Rows from block 2 of a small multi-label audio tagger, named by matrix and row number. Rows with one number belong to one channel. Each number is 500 + 40 x the weight over its row's rms, rounded and kept within 0 to 999. All counts start at 0. Numbers have three digits each.
After each channel's rows are labels from the 100 clips, of 14976, where the channel reaches its largest size: "peak on" is the class under the peak; "top examples" is what is common among them. Only what is clearly more common there than usual is listed. The data: melodies that start on their tonic, played by one synthesised instrument.
# filt: filter width-3 conv, dilation 4 (model.blocks.2.filt.weight, 320x320x3, each kernel summed), inputs 240-319
# gate: gate width-3 conv, dilation 4 (model.blocks.2.gate.weight, 320x320x3, each kernel summed), inputs 240-319
# out: residual pointwise conv (model.blocks.2.out.weight, 320x320x1, transposed), outputs 240-319

filt.173:506513468500469503448491496515403487512475468539503507420467529509498480489519514426495528495439362500545504437524481478459501472499518497506439440513430442516425470449473498507459493487442510454492400407487469514483492503500489466508473493
gate.173:631507477522483527470525597472445462510499493531566547505491471527572497658512506476565505549473486518513416492559462514497500497516456468556474532535500491562510433562516510487499498530506573493522486495565522559534499504510506536464536469
out.173:590500486498561500529548542616498589487655527455478500523512500521514500504498484452474491500509515497456510503476511512521519531435510520486508520493503541481541509535507488489490526489548501511458513511500503497500484534499484504513499685
peak on: G5
top examples: the note G; thin (high-pass); tonic: G

filt.79:507472487442519487527477497556484508503499534494462508466508505456530474430506443531508511494510470455460478502515501508518497454404529486480481452541491468457489443492470488488510440425505466512411425559395497481463332485472485486487480537
gate.79:512489537482516464414545591402468424507556465518548376586535488491546541597519480501655530538512486550501451494531477627489470500505491502501497498530529544538541475507522523428531499502558577508502514523555570476541503499533500534404496461
out.79:633504498496513501488490505572467500506500518571550502500505581500507535510514497493516518500490531500512525501537515486586508515486522500540520518491580512508571517501493525509498574519514498486509407501463497508486501608496499500509529634
peak on: A4
top examples: the note A

filt.315:447512501502507446494515474500515428508531469515502490514544432505493501502523518465511542537505499517532527565509546509500588512501485463387435487535513525496509505459518461425526533446518500503490493481485506466494504501507485509518496517
gate.315:595477517512556495490561511540488491496578554502515535586521497490604539548506540496578499549482573548494487515559479667497523493519489493490494516507499520516607438578503483440546502521646582520528520576515540461572480498538507602467498495
out.315:533639529546515546544487573529529501616548512522505564512517551501524551521514473505544539499489510493506502510537498531513498522493570523550500502552500507531512485502499573576516527526431524495551509500520524540427501487467497473487637499
peak on: D5
top examples: the note D

filt.207:482504488449437488294466502420420475485507490487534489499481450401550528495484538454495489538503427524522530499472429496343512385512398464497495404524508541474514495463493438474506427463498521464475522455506497374499506532526476493475500427
gate.207:500491538510509535504505545456497472503554509499531495565502494499548512550523482471550515519507503530504481509482494530506488512423404454501516424534506516517555461514490490497497514491540521512488545486552519494507483502488433524490485431
out.207:512501484487534489500499492514499499458498503418489466501493559604505490497495497446480499476462546476435499478487476557559498487467626424502506511462501505498500502520483500499492503501499486467493499486496489491503497506485501500505472502
peak on: F4
top examples: the note F

filt.287:514515510498502526481497481508451547522490502511480497389515538560423456452513485505521520410484494489504480438480536448532499460458645512519503458498447486505436526424437503576468497516465415492513459481487441527421502482503497368589497544
gate.287:504485544509526507502561544492487469467537531493497492575489515497496483577500486505529490472493523501416456500514402496564494514498475532488510501504517511524518504568497518547489500524521491499494521503534543525526490508496499500476545538
out.287:555525499553481588522522565417503622509531502489511520569515494553581577544491528634629492586516573587546506577505516623539580558499521497505544534543550650490565555585497500541505523499536544572472602485576607504549581502542494513581510500
peak on: F5
top examples: the note F; the note C; bell-like

filt.175:547489500461472567558499541414513559505499500505564490513443478597490540551598509635571582498504500498538498541500510525497507492570497517563539500530512552494503532548501549542507471456506527525455574504566582490503563514522510505498495480
gate.175:570500531514505535528507596478464497506573513516500504529502517513540510562517501516628511516525496517490449512551473629539488504493506537521520503523522517520551480551499528612511487507531518490509509601570538518509475522497501489492535494
out.175:468504584439508477499453480506512671501519527461516504492504485505502509450498488515569498501475504518498545525499524499507412500464433465537556500505515622381479537510464496528513482442533502560464514523452500483490494493461495473509502511
peak on: no note
top examples: quiet level

filt.143:491504456468495540475516490510505497492475375481497502487477498582523448532455505532476503547514490518571528513488543490483542477492572442524523463496508512480494501512480519474535476462502493443488490432492446438498499516506503509515421503
gate.143:493570573519498558617540638501513527522606499511482492550505547502501484571502489493592489472514487524489503448572510618501542525493566583500534501499522520528566493544510493577530475579488522557541524551584527548525519529549515483406572478
out.143:501489467495499440459502475522347502478504507450445488458394500501399357402442488436470437369446486468476502475497492437434503394493511510477433497444486469342474478413473398498389377496495469475415474502416464501488483499497491442487502521
peak on: A4
top examples: the note A

filt.246:501617499518404482475503501509462499508501507527493521485471506529462515531495528486484498496500514489501494525581500494520504493515515504503471529434497418528496566501514526551489477563406510407589445474498505544502536522512530478497558506
gate.246:517544545530527516516551598490495482500639568500505518554530485518543523654510501508559525512498495509508511527583495528499535498493454481517522505510533496524537501501482495520513508514550534485503504520596505509524530506506495496505543508
out.246:503470486500507526500501502499479495501527488479456509452489490494499468491503461597504503499500482500499458505481500501499514494448462496493541460514411495435496433491428450514484498433504399470426501502457494472466436492479352419500455517
peak on: G4
top examples: the note G

filt.63:555578542643498540541495550510556536580522542522437588506557498513537512526525438498608549470513513436504502527507505581551493555415569503560515521618509547528512508512482565599501502499501549582517498510516493503441488462442500468523517478
gate.63:619496509535507565524543571502461502501619571507510506500498525518584500616506517517603503554500499502487488517533469599515504525450497507526539501508500504505579430575477509502555500500555523499504502533566529502505498501506490500487500506
out.63:516500493531513540542516481512540498501502501498454500496540559521509491493502450432472513476435501448370518470486518496517486530349504496504505500507500509510485479496472479564481504498501500501528534494494490503472495487490495496500500427
peak on: F4
top examples: the note F; the note G; thin (high-pass); tonic: G

filt.233:497456544418477528470484449513491513491497459477507443505474569494502491445554528565463559515513499510490517468503523498480523440504564533532545467442521523495527527500512483487534492450499496479501533497465513416522492549524557522520498505
gate.233:481493526453484476493548515499389398451535498507496424543475472506523505519440572507510482509510489528491526465527443567497524493512495503469515492490511494490558496491488511487535395529512545481497482513524522482565507534586569507439511453
out.233:545508502504497465588500504508534535504514526481499564502501492484489503486481431581502460461504498483466479534559495525486486501474485499495472509489491497494464503541510494504471438493484500510473493542495544481455502454498443492500500506
peak on: D5
top examples: the note D

filt.171:524487510492561480461495489522552531544433491607649452501509509515555541507547489507499524492541464576545497490489518491470481518511515521500487523565506510687481499507567579471509502521486573498610536504588495525491497509493560523483480485
gate.171:538499526508517512489555545503434505499526491514484509516506549508578497599512496495626514505491483491464486494518477605509499495480504502513500503484503494551526449554500543505511504496505517477514495521549504507511473490495502506432502473
out.171:532499559522496588500531409456500572631499386510501550503485467520496556500522500462522498499511443502546479500497606500481518576516463457507492448501500446496500480513499450507514518493481503523495512501538513492495497482510461505510500463
peak on: D#5; D#4
top examples: the note D#; tonic: D#

filt.317:485476498463508449433413527495462460492500490533487440466481515467457423501557464410499569489471441493507487473507497479504498454495491419537535480508491494512501495453451554500461445497499459479472479440469470478481502499487488436445465382
gate.317:514500490502484497471556536483438462492503505533496489499499499497512501644509484474555516490465473490499464487499493514514486524496527486502490537511493478573500473493504573489502498544493545480511473497526532533507476499492501498410502415
out.317:475538519498607492495495510505530460500499498523516500500519466508532535509461487500481502533480493560509501500495506497458489511551501487484569508511485487535499478354500511528571488512489522501517500526534488490509350491481524496500487450
peak on: D#5
top examples: the note D#; tonic: D#

filt.49:462513533499491494487483502462518529526487434609526382500517500527497510506533502473496555501529436518533499446471567496492503526524532518523492532531505518560491514480509531481487473525410510502556510481506471501487517497514569494500461431
gate.49:501504587482496498483524536505431437493572500525504480537490520502564506597500508457621513547499497522501502485548448609498539492507497521508496495534504495505535433526497476485584380497556547486506489517547500495505495522531511506406515491
out.49:457518479501500540442505366500504492503435499565452512474519530522498498446521500467484554502477499490502509486397562405496500499509489474492501529491470494519506500451499502503516505492445492485505502484359484500505500498479516498544507510
peak on: no note
top examples: quiet level

filt.289:412534507503408448500525467480511480503500367501480454519525493512489526482463471419507502451520487489512493515491539508509497523443478432475405513517508506507457500506530504494535501500488491501471477444502495509474471460449486502479502467
gate.289:495504506496502509453518561504496458465548522498496437509492484520498491586500517503584503491495527504488502463549451564547511515516517503484546496491495495493505462501469479492499514539523522513518500503572484495504506484519515505431493466
out.289:503502501516496536506351512474511382515521566500553467520545507471510510503502508500509499520549537515512506524465508499500511516501489527508542503516526541500603564500501501509471486499517512522506575499523535496507535523509501534519505468
peak on: D5
top examples: the note D; tonic: D; square lead

filt.239:488526442523396487426502496519503473454493456441472499472531498452424452468470490381494555465466544477434482509498497495532496490512496362506463558431493482570471505498502466456463471475505474517497500495499455507499448444487476505462555508
gate.239:559523524513473550546494608464483504519555609517493507525494523526579530621513488560593543509524511525509503542518492576523483506477509518533580500626539555499566496512468534580519485496512532512495549541589530516496499507485500481495527483
out.239:585590552728505514517488512542550508577515553612484626519594505500510552621501489506611491558477553504469501506546614523511512646477556493500519499501513439548542447518488514503652527510504573531589454500540501502503485477496451523472482506
peak on: no note
top examples: quiet level

filt.196:516455580473553530490543450577532498497527484510479494585549583522493499516512533491468487494493502446483546458553585524514526531543515506491500583485538483541499526525584492498535548568497510463548506516507514506561593515501624551513476535
gate.196:554500592513490499490507631491450465556634505555527482537517494489533522560547491477634532534498497518506414482564472597522485511480500528498493512519512487545556457502514524497546462547512556534545478556539517497527492521543502523459521482
out.196:487546506514416483518482445487500486495490546472500515491455434499456495420501500492492490386456526442468477496462451505500500501528456506464499502499479489454457448502513460500499479542494501553506440512477499512497372408374447492475523490
peak on: no note
top examples: white noise

filt.61:526499485476499533492507564499407501500511468605486430482451498562535498515550498499525595495472457507546495424499488535514500454499617524642525485559499500552495481525495581500489469499517512511502476503519486497478484479504538484418498494
gate.61:504515555520515569494545656473512485496646504497498493571504515502496508611493497484575503499517510522475476497499493594564499529488475510509550498500529566526570491499499516556506496509525518522513555523647514513507498496501497506482556405
out.61:513417587445642518492487498581508514508494498496537486499500539472529495498588483559605512492482482507498475480522500497500499498458485500513540500494509501534497502498463501508573513494502486451500526489498500519498495500466503500517497499
peak on: F4; F5
top examples: the note F

filt.64:486556546536520504497495505518527529525441472500483522484558503502516502502440462473531492505496500503513524509542535498495499523434505459501486491544500506498489497492463504569506485503483496487503471474505468537461502492475491459529507462
gate.64:564480528527513545545587544455443493498522499481483510539479529518506463626511480559637521481527544482475422496542457595528450486495495508503531493512499501505514441567490481507492504504563456542472518552536546505505501449473443507487518518
out.64:511506501529530543505501457506467509465480503519511504527523488546558581533491504501640501507500482643554502535510490551495502515503537507503435501564504500555506499588537503501502506504493559480513500501572564529502564517650514500501437504
peak on: no note
top examples: quiet level; bell-like

filt.101:493528505497490496411443523425487500556458502547563479468490494440476502506509514473480481468492473511518430446489437431419473481596459518513437488477498500553427508436514514478370519554443541504598516452540485548496552525533527514508493466
gate.101:511500565517499562528511676510463486537542563589494504538502534537571500592507500527548541502495508519542525496536441530515498503495464530583526500539522501525520495538460541565526497516529530489500516501606518561523515506501516469495524486
out.101:368471504472500503499499411479500371485493494499450455495474501504384385459512499505457508478502502495465500397409501497513499495504494501487504497493439505501498500451399470501501497482508366504485501494495450450505424491439500525502436511
peak on: D#5; D#4
top examples: the note D#; marimba-like; tonic: D#

filt.105:490472468484492478527444443574481531449500508447437543486487498441515504476498414457460476487439498442443470511502482484491478481425451334482471493446481452481475464497481461476490514489482467453486435503473495501497452497403482551501475515
gate.105:479440502466485510444493512440468489489513512513528439515481501500482471522518515516538501531511491519484356435447466556501498496496445510506522454515481487506595458530537531461517526502525523499506507501515524492550504527508504561366504288
out.105:490500557479563489502500650502512496443490503506497438497501502499498495495501500500500505466500496496500498471493496505486442493496504457503499456507504544510486499497469510483503458536493490500507500493497467499491376488445474497500476500
peak on: D5
top examples: the note D